Weights of a small text-conditioned spectrogram diffusion model.
Model: 10.4M parameters, arch uvit, text encoder layers 8, norm layernorm, activation gelu, layers 12, width 192.
Data: 26041 training examples, 149.4 epochs.
Rows from block 6 of the denoiser of a small text-conditioned spectrogram diffusion model, named by matrix and row number. Rows with one number belong to one neuron. Each number is 500 + 40 x the weight over its row's rms, rounded and kept within 0 to 999. All counts start at 0. Numbers have three digits each.
Before each neuron's rows are labels from the 100 clips, of 14848 (inputs lightly noised), where the neuron reaches its highest value: "band" is the frequency band that holds the peak. Only what is clearly more common there than usual is listed. The data: Morse code for random letters and digits, with fading, noise and interfering tones. In brackets: how many of the 100.
# fc1: MLP up (model.blocks.6.mlp.fc1.weight, 384x192), inputs 0-191
# fc2: MLP down (model.blocks.6.mlp.fc2.weight, 192x384, transposed), outputs 0-191

band: 2000 to 4000 Hz (72)
fc1.150:508510529513487460507472521486511537516480485548454527456445442503516408528510542538527468570506539491467506495522442396502515517513481534428523534504530529572470491500527582512546447463467561552402485515463495465461511540545533508539514411487448430474441477477462476511549544502463519486481526471554457419593441446472490529537511524497467505526512531510475445509495557503510465422480508526536475496498579458545545478550484478516389525512493484508496471493478475461507451517553516562521539443418486535470502520389583509545485448526526527612542521544441528543520492504523520533
fc2.150:526548491489483480484475506532496577524594505484465460541477529543502505453510541488393483485531424462489455540427443552484540485503492466533560474550538516542513520506490459515569542466447435502523517491545512474506481494497419484520531482461545483514493539492448489449478511472527496504629498571488511626488548585543474480587501566490556535540513547451603516403470464486464547483453569508514476549530461509490511564476493526480504516465534469507491564478479553465454541481502527481479526514520466542450459511577496512412497532499537535419440508537490520433494488504479466497

band: 2000 to 4000 Hz (100)
fc1.97:460504492483542560508519451470514517505498479523551482466544483494566460545541514539485453475494525453520508552458428466488530541481489487494503507463544447512496487547548516570526569432465487576521402525511554499449545474466431520510510493489409530462499442577427550502485474523446525516509515476514513534467477508567420433535477483491457479546488481508511457554433528505487519491596504508512495478485513434520460533568429473433505516515532513479495528526475483545472525516456517568559566496555533553467487595465519457451566580574532445442602437504540528424490516484465482508
fc2.97:462517474527487451505526573538488467440495493485473531410538462501452477427491414441508463487499532454516545496532540535581498561585481497495483511475488457448527513509455570526476548484572577455527528531548523554522506507565478561462477513470519495480501560463564453466490522527530425451483450512500549412457544502366504553489495469574411505459509487464460482465525458441562500524492476473513540467478493508475493506455472513548502514477487545417521530640494495518507557499516567505466472448450449447523497445528544526508501484447468481501464533471499472561450501488473495494

band: 2000 to 4000 Hz (96)
fc1.342:517463522477439459496497515373505451534524524492435568448507478483550514477453472507507515507501494554536461486531492535533470548499514526457470482476477491461476430468485573513504498477486546529428417516564521488465487465486551544452449476528539465541551551518512465506520537562439513518480504463574482513544503495451557507516584498541468493512468468517496504519420449511598473545526499540509496403439511509495494496484455576565517529430478541434533582459499455433475537552443487546495493544533444427503478473483618540576533442537502486501550466500535557565473521481516484492
fc2.342:550467471444497503519520527642450535585548442495497467517506470543485537495522546476483444475440489515424519477503521508525494471412501473519498534472480499489480493513487463481479513548458389469457476456453445546501497541485473450512487461479503506492457522474457504447485489437476452502580538591526523487467617586517503498501481568496511470539508503537477554529509539496441513426462531510510524575489494501516543504465489529555492461400530477528482495444505523497501440493497536404559521491492555541550442500515398552495468541502414536475454475491468473451505485522595475483

band: 2000 to 4000 Hz (81)
fc1.171:461396418477447510493497508574526527479510597525471590577555502504551494502573540536525528524509478566498581492540500510501527525571539538539446618591509472425399434490477430503543468503546457499444517565538438485489453431504482569497517428465405522440516491487485530505501509539488489456545481487492524498435547536480455534476572484523507495582485487433541522521473520493496477493506537512552514473542511508531485486501482533564507509481542529478478540539479494492513506482490495484498520459523536484537487593459546460553548484488509498520559523553547494530475562554495499494
fc2.171:531591513488482516483524491483523416459556499441558420478481495464410496512433436514472453462535478437445429486551528499480432455422500476468537485485562575523512578446503499474480505551496517486552471408501521536541537481521483441437495568528579500484506528479471517541514524483532519517426523504550491460541510507486546495516421524521602516412512558491535571441529509533500581560502493476494500454470498455491526482439481471498470457493461513541510423475543566500488465490509540495497459499509445540465469410467501490498522557487496499481491552501527543513483370508470510496

band: 1000 to 2000 Hz (77)
fc1.52:464518577506492459556536511458457535497487444564491556477443420546487478506501454506475499474433496449498487563409414449500496514475430457501402446499484567543480515544546466456513546465504515515475437534458503526557482539466486469516465491489492468526489538504512455489484537492517479500498468456472498507554422601438534499412480566489463487523459536459424390475527550431494488465580468511519527558545517489488560502542445466437504522487514521529493501521524517502574548487499509492488533527437535520537468514517421462474620475570515479521483480472464506497567504470520569494
fc2.52:524579553504491558433527453481534513550502554497465460509556552408460520473497529526457522532471533514519438526483527567558515491560502522499521513501529504515484503446501456486462455494460506548509445516555456505545494487541397552520513509499485544497479448527527571498511491651516545521485534573522479509499527530534448500488445516475469483468513478529584541473484478586520463487482578422509469502494564511525519502470555509549488459544469476538493411476448593456530473503484535530505507478560464537463506464444556515469524553525502489365558466536545532496449511569487503547

band: 0 to 250 Hz (70)
fc1.3:571448542542518509558503426495481523461555644551440512467549467492512512525483493476538431527487535416503493519493467509482459493511608422465512508551499522488505468464545453488532473481458518581529499510579528551527523537465461503475471490508502486524487484472519517544499527506545496498531497500429558491487522434493412496500485550551500537485432519523547479424444487427474496465474440474540550506456524446464462550471414520510512464553429447465519512488474423574543548484510483421528536547534405525535536497554533543510463450517460540517518432481454511557494487518497474465
fc2.3:449505444491540538440492540513477470522462413443464432487449514547482512452521462530481502497469453519486515461401441470451561517523447518535486502540495404504535486574499525513453541513531455502481502520445495488510473536522556494510546484484454531464527520520497484490464494483467496539519572476526522508517549566478554560518493481444515462476580477555507519528511589503497459498596510522424534473527443604515500480442519508461480518442612553415545499516509522421494490504456544568470511488416541538453480522458465480441534583483582442461528502529472474452514503494443492471

band: 500 to 1000 Hz (55)
fc1.80:467513454532539447444503535534486409507475462481494524465454499549494544446480465444405468498498519523459461581559563519539564451538460596468425542473508516472413467549529462513572494458481523496463550537496472441540566448495478474538432488455469461461526531393452477486479536546445492561514544522502482514509525521500426511488497564521463542486576520481550537559522513478546497486452471515520491516483512493502517534496471585513468544524514453534518487507471457502476509492440474610452542518552523453490510494502515523555537511550455557466566512493508563475449575496446435535
fc2.80:525602546548527436427484562389517553495517505494454503443512500545515482518535502482557479507475462434542555460466484476448501508461556496474493484562426463536551518472534528536479458559518548518461471491491429535476513587468447471485562463510483520486509466501502517539449587542570509492474464509496537523501539503502497574487545425498513477479460520496521478474532502459463453491581516466503541522570486550523450518523590447435506482525438437570486484449468538565511488461556491434528519529490491534543513490465497528500515429511542445591421562534519468511534522530582537515

band: 2000 to 4000 Hz (79)
fc1.353:537515548527544570442540571524559529519475524492545565571484466587499511475531530488442506550527459543484487492506500444551500497537599584459445519488497500517553515542528492510474462518497519461465492491513448501484393477603521582478538455484528504528577423549433464466433530542509467548508471528455507452513474491482455484528524487516479464496475524502489482457537578472498436433496557432468527517526471404485540467482475563520446441467525496480511514460486378454554469521493440538475491500508479464464528463531476469483479504514582511446533494509539493566472546506450548471
fc2.353:509515418487458433506470505531467443526544465501426477473517440443482399504474451555469419420454503421535494519443494483498465495504504451518524557584586534467455505487470493518491527491436488585476514486522531534508576464400434467474451468548527520477426558478485486587605459519482520456486513499506470483456497508429545531537464553419485540497587497528415499494535524555561521520502484518518513492474536487520489491498513421548494553463502498542496550495453553503453548457517450430485522519531497511522473533493512522537468479469514487536476540478402488503547482485537492485

band: 4000 to 8000 Hz (65)
fc1.156:505443521513485520388466583550560491577469585534519561556539544497457470426551539501452536504548479549523549502517517570502435439527534562493486570532532432494514505438444439532501522497570548491542491479466519517509462495496501555542483489477469480474457520425433475414488506542472461470491473523454414468517503523449484473480521481502496550486473458452535497431485504460530474516494498489539509487514498463448447496434474520496523450497502517506503519436459473458536518501399382557494518506562506487465518552554541497526574480447587536527522543545516490512435468508518444516
fc2.156:460491561468442513524487492552466558512474541498545435486532441536462510469523501548499505469521515531515532544528443531490535515522487551504513534475434450464430402499438465499466515486480486525513442507539519528454518493544500507484467531527430568481426486393468410499502493511418501515547545527514459442426507507494532496520553495502557483503500492546518500413455506526556586486484430460498539528552498489525446494565473549479572477479427467466487560452477561506551559525477477412490456570529462479430499450436534529532578479470530487407526409495475498501484463522514501469

band: 250 to 500 Hz (65); 500 to 1000 Hz (35)
fc1.247:438490522531589455497575492523530507479503547520518513485513493585528589443463477531549400446550486545482551502516481474539514421511524536514402489485570480457478523543445517548481476486548485461506495545496475476517514460503439455490508482521495536452490564461505449497470461558526501568549437474544511539456577515431481479447595551467424463513589451551504548463534494522561438503510487523493484526455421472476502473458554511454507529506512508557486487504488484504559539471408478508483507506539429545507503559517454461472531541559478529493587474488582505474471540508458478473
fc2.247:570515508506471535472486498501441521509493438450493482511489476422482489531508495430484591526525488448497480527428528583486522560436454514512511513527493504556484562494527517486513592483472488524573446505498489552508505544523473519498503529489453605525495437537469513600514542453496516438465527528460543390537456483451509512525403473491463541541494557424528487555503535418444547499474523539544530441555504507477526533468461539581563467497503463489525429464547548485519541488518528525536547531551536462496510465524532454475440503454496453534432430526481501477502523588515544555

band: 500 to 1000 Hz (93)
fc1.117:512488510459475493491513518499445517499422506534484456473517417527568523516473441490532538427467526496410566560521497544458546548450500530523440444499511526487600499530538505505457543529542517522553500471497513509491463520484472492515474478500505503516476489451481404421571430516484542474501436528463521508424541481522535493492466477511460548560498518482560499534548494473574514423511566510503556517495478527445545494474514462441530482501462495575498489613428484438482451442541489527448534492485462473588496434547475474549426532467474592513494446527529419554545482511478562504
fc2.117:418511468477514476515495487510507502463451535485431534543516526512513424493451532536559412518452548483464572518543558465525478506469442474462487448529462549477491514499516518494583481506559498476473506502554487547549455521513518517494494531406445481502543503478412503518453535493534475459540541463512482489512514452512509512499494416514479493444581494497471514416410552451473494450573573622495467465477483426495517569448479491541459497451441590537484403559554505501464444490515497470504493491481492510544475465519457423540435491472467478491504544532559457558429481482498485469

band: 250 to 500 Hz (72)
fc1.341:546478527508531512478545510456402545489540539455499516546554477512542501474520483505463544493527521489511505554479514588460493496571454490481502529502537512493538544538465517521480529528522528468505555443547531497463560483526491501588409512461470462542496464508459537521387540440502568522519459542482523542512489484466469587450553504519495580464483510461542476435457526481469439549559498463461556507553488512388535441476556512551479494450625493392533513528502474494472457520473505503507485503479455478487506567522479511500507487447548570510561558462524466529396553486490456516
fc2.341:534490519552538459540497485492463438448417517496451487552474486529591490538442528442440505429499522482483516481474452529419523512564530524492430441551484493446528537535533492503505474523417459524531465500562423497534526449448519496524463540457485480501521544455497515497467483442459520493538485539507505570524506535495496453422564523518520529457526477496513546477505499463515487594532495549530420511563469497456534460521484450495538471502581527493499523512479536475575476506511526562495472544486437477369549550570496472540530461446542434566537539479493518508589537480517583561

band: 500 to 1000 Hz (72)
fc1.307:492582490496546477475465506488494522548487446536448462496482480469521433565550493514458527515509435551481525473497489445512535479468453525476539474511452491580515584531458532551511487504532465504437503500510495444534454519444502506472502517458429512471450525493521510504535490501491443557485506579543466424505505559460572483515530499461485505528480483421417441581590474534508490559499454505532560412399553434494463430476551463414538554446602463469499496516437508483423508475424476473495526471459561472563519506534515455558533517519472506479502571540483507473525517460522492516
fc2.307:518440437545502514511515507490532520575495437525471432462467511478464495547463517462511546512490512523463562471507542441515538600496459499421410493553477493478511519487488493475513478435533472419425483539530422492471517446560541476465450470474545588533454575523490484495473539534454480444546505499495434488557516441505541567497499502453528569462488482550502417461564492497475474573528530512447489507475491507491497530485562527452470569451474579439538465539528481483541429485509512501517501487505502506483472510436505477534479598531596419451491465523430502490521534453430482545

band: 1000 to 2000 Hz (51); 500 to 1000 Hz (47)
fc1.13:487575602502546451488499517549511542528414439446521460498452439540558497512447554585543539469474486499489479526444532438437577501479431521468489422440436480500487527515498581552459534537564462465401466550493534485521512474474580468527494525448500561514520573517494543564514468545476521522497513486570497501494516506485493527503514496507487473537508493538465436518498535526560495525528446479505603484484493476556471527524520484466481521551462537515503428557533548401424498483511483499497528490467585473557520536464516476520566472533506461490501420471547476568496511506541512556
fc2.13:519461532524472423570549429515457491496533474431584500508472482461513416436415496508454406530491485496565537526395488502457492504487525494499495551468444530539507474428543525533426484541501549507484429486464437568524473547516512536438505527513378447516543535431575463473497536524502481476490593479528504514480444528461586559510436545484521481514539511533429477551508511539520566546496510458486478502512510483447496530472514557491498477466527534498481507460459556508572554553495506454506510473484572466497496547554536511473477511503520507552502567431485478499500505486587506514

band: 2000 to 4000 Hz (50)
fc1.75:515543504482548499541504495540469549467455457487523554508470456487529481546464565481490484467474514522473560468513451535515529564494505551569496468529450439511467474468536452470512476535433550441565490511510547484520532475513500569494541498433446502445495571476554539642488526485398573546544482517488443493433451435512486535545463541496433602520518481448422539532450477453554459478523520507459526508460494531498515550497450517467512572481484476456540515524493461503443414468533515585476561486437504477554519515526504535542549481567510480514512499476514476574532512494424455486
fc2.75:496490524501512517463539482429505504460543579467420522450532525449460471498497513459496509525523510407525451450551470506525524441586530528474547450468509524452545517478466562510455509480492494536516489521492495534507431499478493455510415501497527544539492448549419481457538519545597385444454511439509508508527529486397525530424560521510598481486432516526498512431577490456529530610481480534499477456520510535507510470517496546498546483505487472471474474499525476470491558509484469430508464559535454501502450508519460557556523527511520554427452537482501515537490479573458567564

band: 1000 to 2000 Hz (64); 500 to 1000 Hz (35)
fc1.114:562588646522572579538532508494522523502538540466513541470565512458493546463486526485485530494471476531538512495515586464440546540588468543478530390454415478454479516484505525506440503521467533438520476452490526476555504503482551545467465466446452511453461521486492476495512573503438466486477554497504485539440457428435492505456501538484482477547500497490484500468503510481589457498534516481494611504548504520526494533497455547465565511542466504484483440513513486469419478533457483463468484531472460505471526523540420450603513445489521498490465470535536461510503543512450443541
fc2.114:529480406532455464468412515494515455470522514531463527556429463490575487553523509487452470495480516443521499531439456495552392442450513484486490584537583478545518505520502465534572479473463537547455534524523501485429506440475443448470517405511444458458517492563465535502478466477529522488573450484444523506522566527526507492539471468445491527549492526531524507550452540458492491520480455457530426489467518464475502503461518472503466485461532518524458571454537496485510498397556461523469513452494499479507442527468630494443493537561495471471531568481453519421518475454489539463

band: 500 to 1000 Hz (72)
fc1.35:539535538599492497465514503473486499554456495459485533530526497520471511501603468563529564464472519449580449521540545487484504484450520564497469532494538450538521601515578478486530439515558483522488499547483525514557505522525481478557620487478511500523490527457491491437422507469490461484482498479537538542564418483454426472515457498499445548484453515458525492528504527579518427479504465571537469458512462537420524489499496502554551422583496501481510480464441465455547460565526438446443479504533570523525518545562493481485521474513531534495531480551426533526578456526492503526
fc2.35:447505516458470531488486540499502534427475530486404502487504511453521519486520473544514507509464501498496497416499498539515404472508487473487562490427579455476471487493462539469536490564557467463484517478536420543483498569468534462522503497505455504532475601453553507561459537483476527523481426557433517424500414474525414565483613486520535545497449598487506423486475528473564394509495508504497512540521386491497502459540478485489504432484476535426533485433498445507501513517474516541548498488524536476492468497450518528528521555583494484494480472498438464437534492537521488490

band: 2000 to 4000 Hz (57); 1000 to 2000 Hz (42)
fc1.84:495531562503520511516550513509573520556454496470521496553435514541444493482523528510522481559525465572501519553487518499561564498497598524439403454437484524497479508593554540492499466450551550483485536503515551518489421497549498545493552517513493493567526476582458509488501558501493505537539464511502524488477485516478485440461534452503489442493455409453518521467588556425458426470480536440526531462485509456441529425405434554452507454522520479468491482452481452479537494527473477583555478521479556523420505499516503424480508495523524444458549505483565526470462463491493562483
fc2.84:447529514483514513493467499462513489453405510531545540474480494510516535459546571460557604583525566470482496522581538486506503490512549555517408462462492474544565411525470504524530453485469507483529417479538517490499446509549600576563450572475436522432526521528496430476413492492510447543463522450568449517517515485530491488482510486537452493479457450522498469568440535462503489492545532497507541527545466568474503495478457479486497544457478441483455573523527489517505508561498523470483445560535486504559553468418482442461531500500487503498491442590495482548469516533522533455

band: 0 to 250 Hz (75)
fc1.258:502516516523460479518442493505453523529437562468489573534459417483545487490533510526475517502411455542537526492464529578483496543511465471528467444514443520451509561513545526511460435547461548459491475495560447528530501458447543518502452528447556503525474597480530500515485477486530516507559558525442563522509588541432501507482512487529481531550463527524534497452430462504468483476540488461501486535487469524579482514496506496521525431477410464459509492473407509473487413498471505475414506567464512462519478515533498498548623488548462562480477542476483438525486613491519452573
fc2.258:544502503571506429495501485507563490456478512444526493561527505388477527508512488481543491547516569485545459539513508462501514522593425537478528506577614562511515488461455546497476438532524502502472472521481563457537489495529416538535508463544452508469511477488499521512560587489567495519446532465494460434469428478467450502433560413431456505473530481554526445500568483490473506466514501525497489429511509491472467558553515554507496512571516459536489464609551459482498522435573506531471452455507550498468553515506501490559481533511507489493404466506500412510489498538502474498

band: 4000 to 8000 Hz (64)
fc1.101:478477511499480506520514555546550503528461487504480580530459537486556577500516588414518518480445444506537500444520508529477528494500527574510513505464496509462475494466496540483488531503497545458473482536404534435430507521495481448530503469435533440448510523498471477497420612525539394590515481494449516522544430462442497461516548490463516420418485521535464528540487464510459471494460634425546561434519507507518517515493552527530481527557451517520483457531505517538490466515496460477495455446516501550487528511587486482522464533456507510477532434535451487501553567561461514500
fc2.101:517552518482506532480513562502501563503474467536510527532521552413491541540496520517407511516472437550484540470553507515470490543488498528505505461423487457458435488490466528548473520508476474494550428457517510505505496454500457537531501478420490516488479571511553499496430541484603481567497526520491463552444506580505486472461602510510501444545494506467490473483392405512510473551502558396515472498495446541527434476473482493471461514500513405487430515546525621528432492497573584460503490521514477545513519503472554558445506521524523543464508454450462498457503512557536489495

band: 0 to 250 Hz (76)
fc1.181:533462508461472510436544506561526610570544549463502513504458444502555441435536472487486439459513472532446510412535501489449484469559547560499479517481512438499457450422489547559404540500532495495467474545514494483469509534507521498546458524482407559487481489458487525540487569629451550471499455508500461401444531479530488576559555513464496499500474503504483513561468495495575462431575526516515517467503468434467463492472528482450508441504492484505543502515435521530536510519460502497523504523551525529477487572524566483535518483512517427568558467512482432534468492543492477478
fc2.181:473455495412440488533467561508534460529455487506489549451516504544530525494563567554576583528509548481521525564383453435529483470467444496472551606467524484452447408509503411394502436508477513533484463493546519494520425458525492521499509466543447527438495520497514550502523457494480506451503513487495508522485431501500453505437505445479507491435474451521496509476502514448468543516462530553520426509488517532480461534593453475484489503509542486536452540478581505528572573457500598563508456548482496529513488471519516464510533493524445499494514459540465520524453496531500547447

band: 250 to 500 Hz (58); 500 to 1000 Hz (42)
fc1.42:471499506491499532453545500483468521519535476561407541532511478535466502514524513511494522623538520490473494476436549489452467495526544574476495557512452450507469515478513533477427470570581489532515464455447486479479544518521472509565512452461499494443480530443475477472448511532518476505489481485449434436511511553485448569515548509497461589511519514462451523437493526504492530497515540543536495562512492457443459513547396477405491470499463545538551552457438476478540584566494467487523449536490555535480508549606516470539576534448565544469532542462508512519473533542407476501
fc2.42:538529445500504448532470479578562505604474524433596430519527475498548438468528466439498552466472452503494454499506452504520565447535502485503532437506563453472501548478527512500552474481491490481532491515521514484535519500524504497438507490499585487457544463523478520507477459425536479452540522522532560548521475430494563466485491501501494470557539496504523532509487486436476412505565471410450506398390513557529444476511563517507474528456491416563447509554496520527515554452493525508477483467483470501444491484477471433507431483472467454535519487590531545565470536444463508549

band: 1000 to 2000 Hz (46)
fc1.234:500527589477520538508537561523502478464534534507426514435538478476512450480517538461475477518488444510474466435507517436458524446562495450437467452456516467493482534495510522532501540560500516470527559493439524550464483514581544547487470546522573456484520487516556536508525519483553534555545459428521608489556449482484528581454536501472402540478483465469504498494480542443504397473473572490485494477537555467508537435415488520508452442508548502496512449495544486501554441467501476527586545440482439521511482441497533511555487514525498569434507455501544483539529576539447528537
fc2.234:513500478474518519452526511488469455491452528590523490534539458562489510442482515488515489480517493526413467479432549531485476561453519491469520475490438472456520388509551529475405506518541488466510464556486454572516495465529529528517454487447529536508474452501568490494542554449543534537502388477530486444454539441528479475497478528517557471519443550473464474455532489583489550518516520532543528503580495443485447470487518464484445441507475502586489529550413508480499548588448502434535453492526419498526498465484477540559517483469539444439534419467499471495520509546523459416

band: 4000 to 8000 Hz (81)
fc1.14:533547412483499560496438518508525511577485475540455582526532536517522447427522536472538528522458505483592558506571482555502510529443534546478543552607570539494487551520550518465513509538515502503533490497490472422434474481430444484476505486482529478501511524436522505572489463482561490601557505533498515538476470569482492496453573478492484454563503551436518464586499484458493528532443429452574495494514522494473496449518483503497465564492559480471466531507479498478553484482515501532436527423442500521469510548526501448513453495483460526535526427476414395505503510463493464516
fc2.14:415475508460529558543512581530508461483531511448493541538500397481459527569470478557505470472516510566406498523520505474482466490540511436493538469436462423503426462524506532463474516452540513530518481512541486547477490480479496433470502484495449445461525475478487495454553546549492486535403455472546506452562520555452490542498507567524570509502488513541524514483513567560544472463432577481474444510477567468518527467477453522576509452487520499508489441539570535487491493559513568465474458500507468466500499474462562503543585472517533503371557572459480454515520449457486487492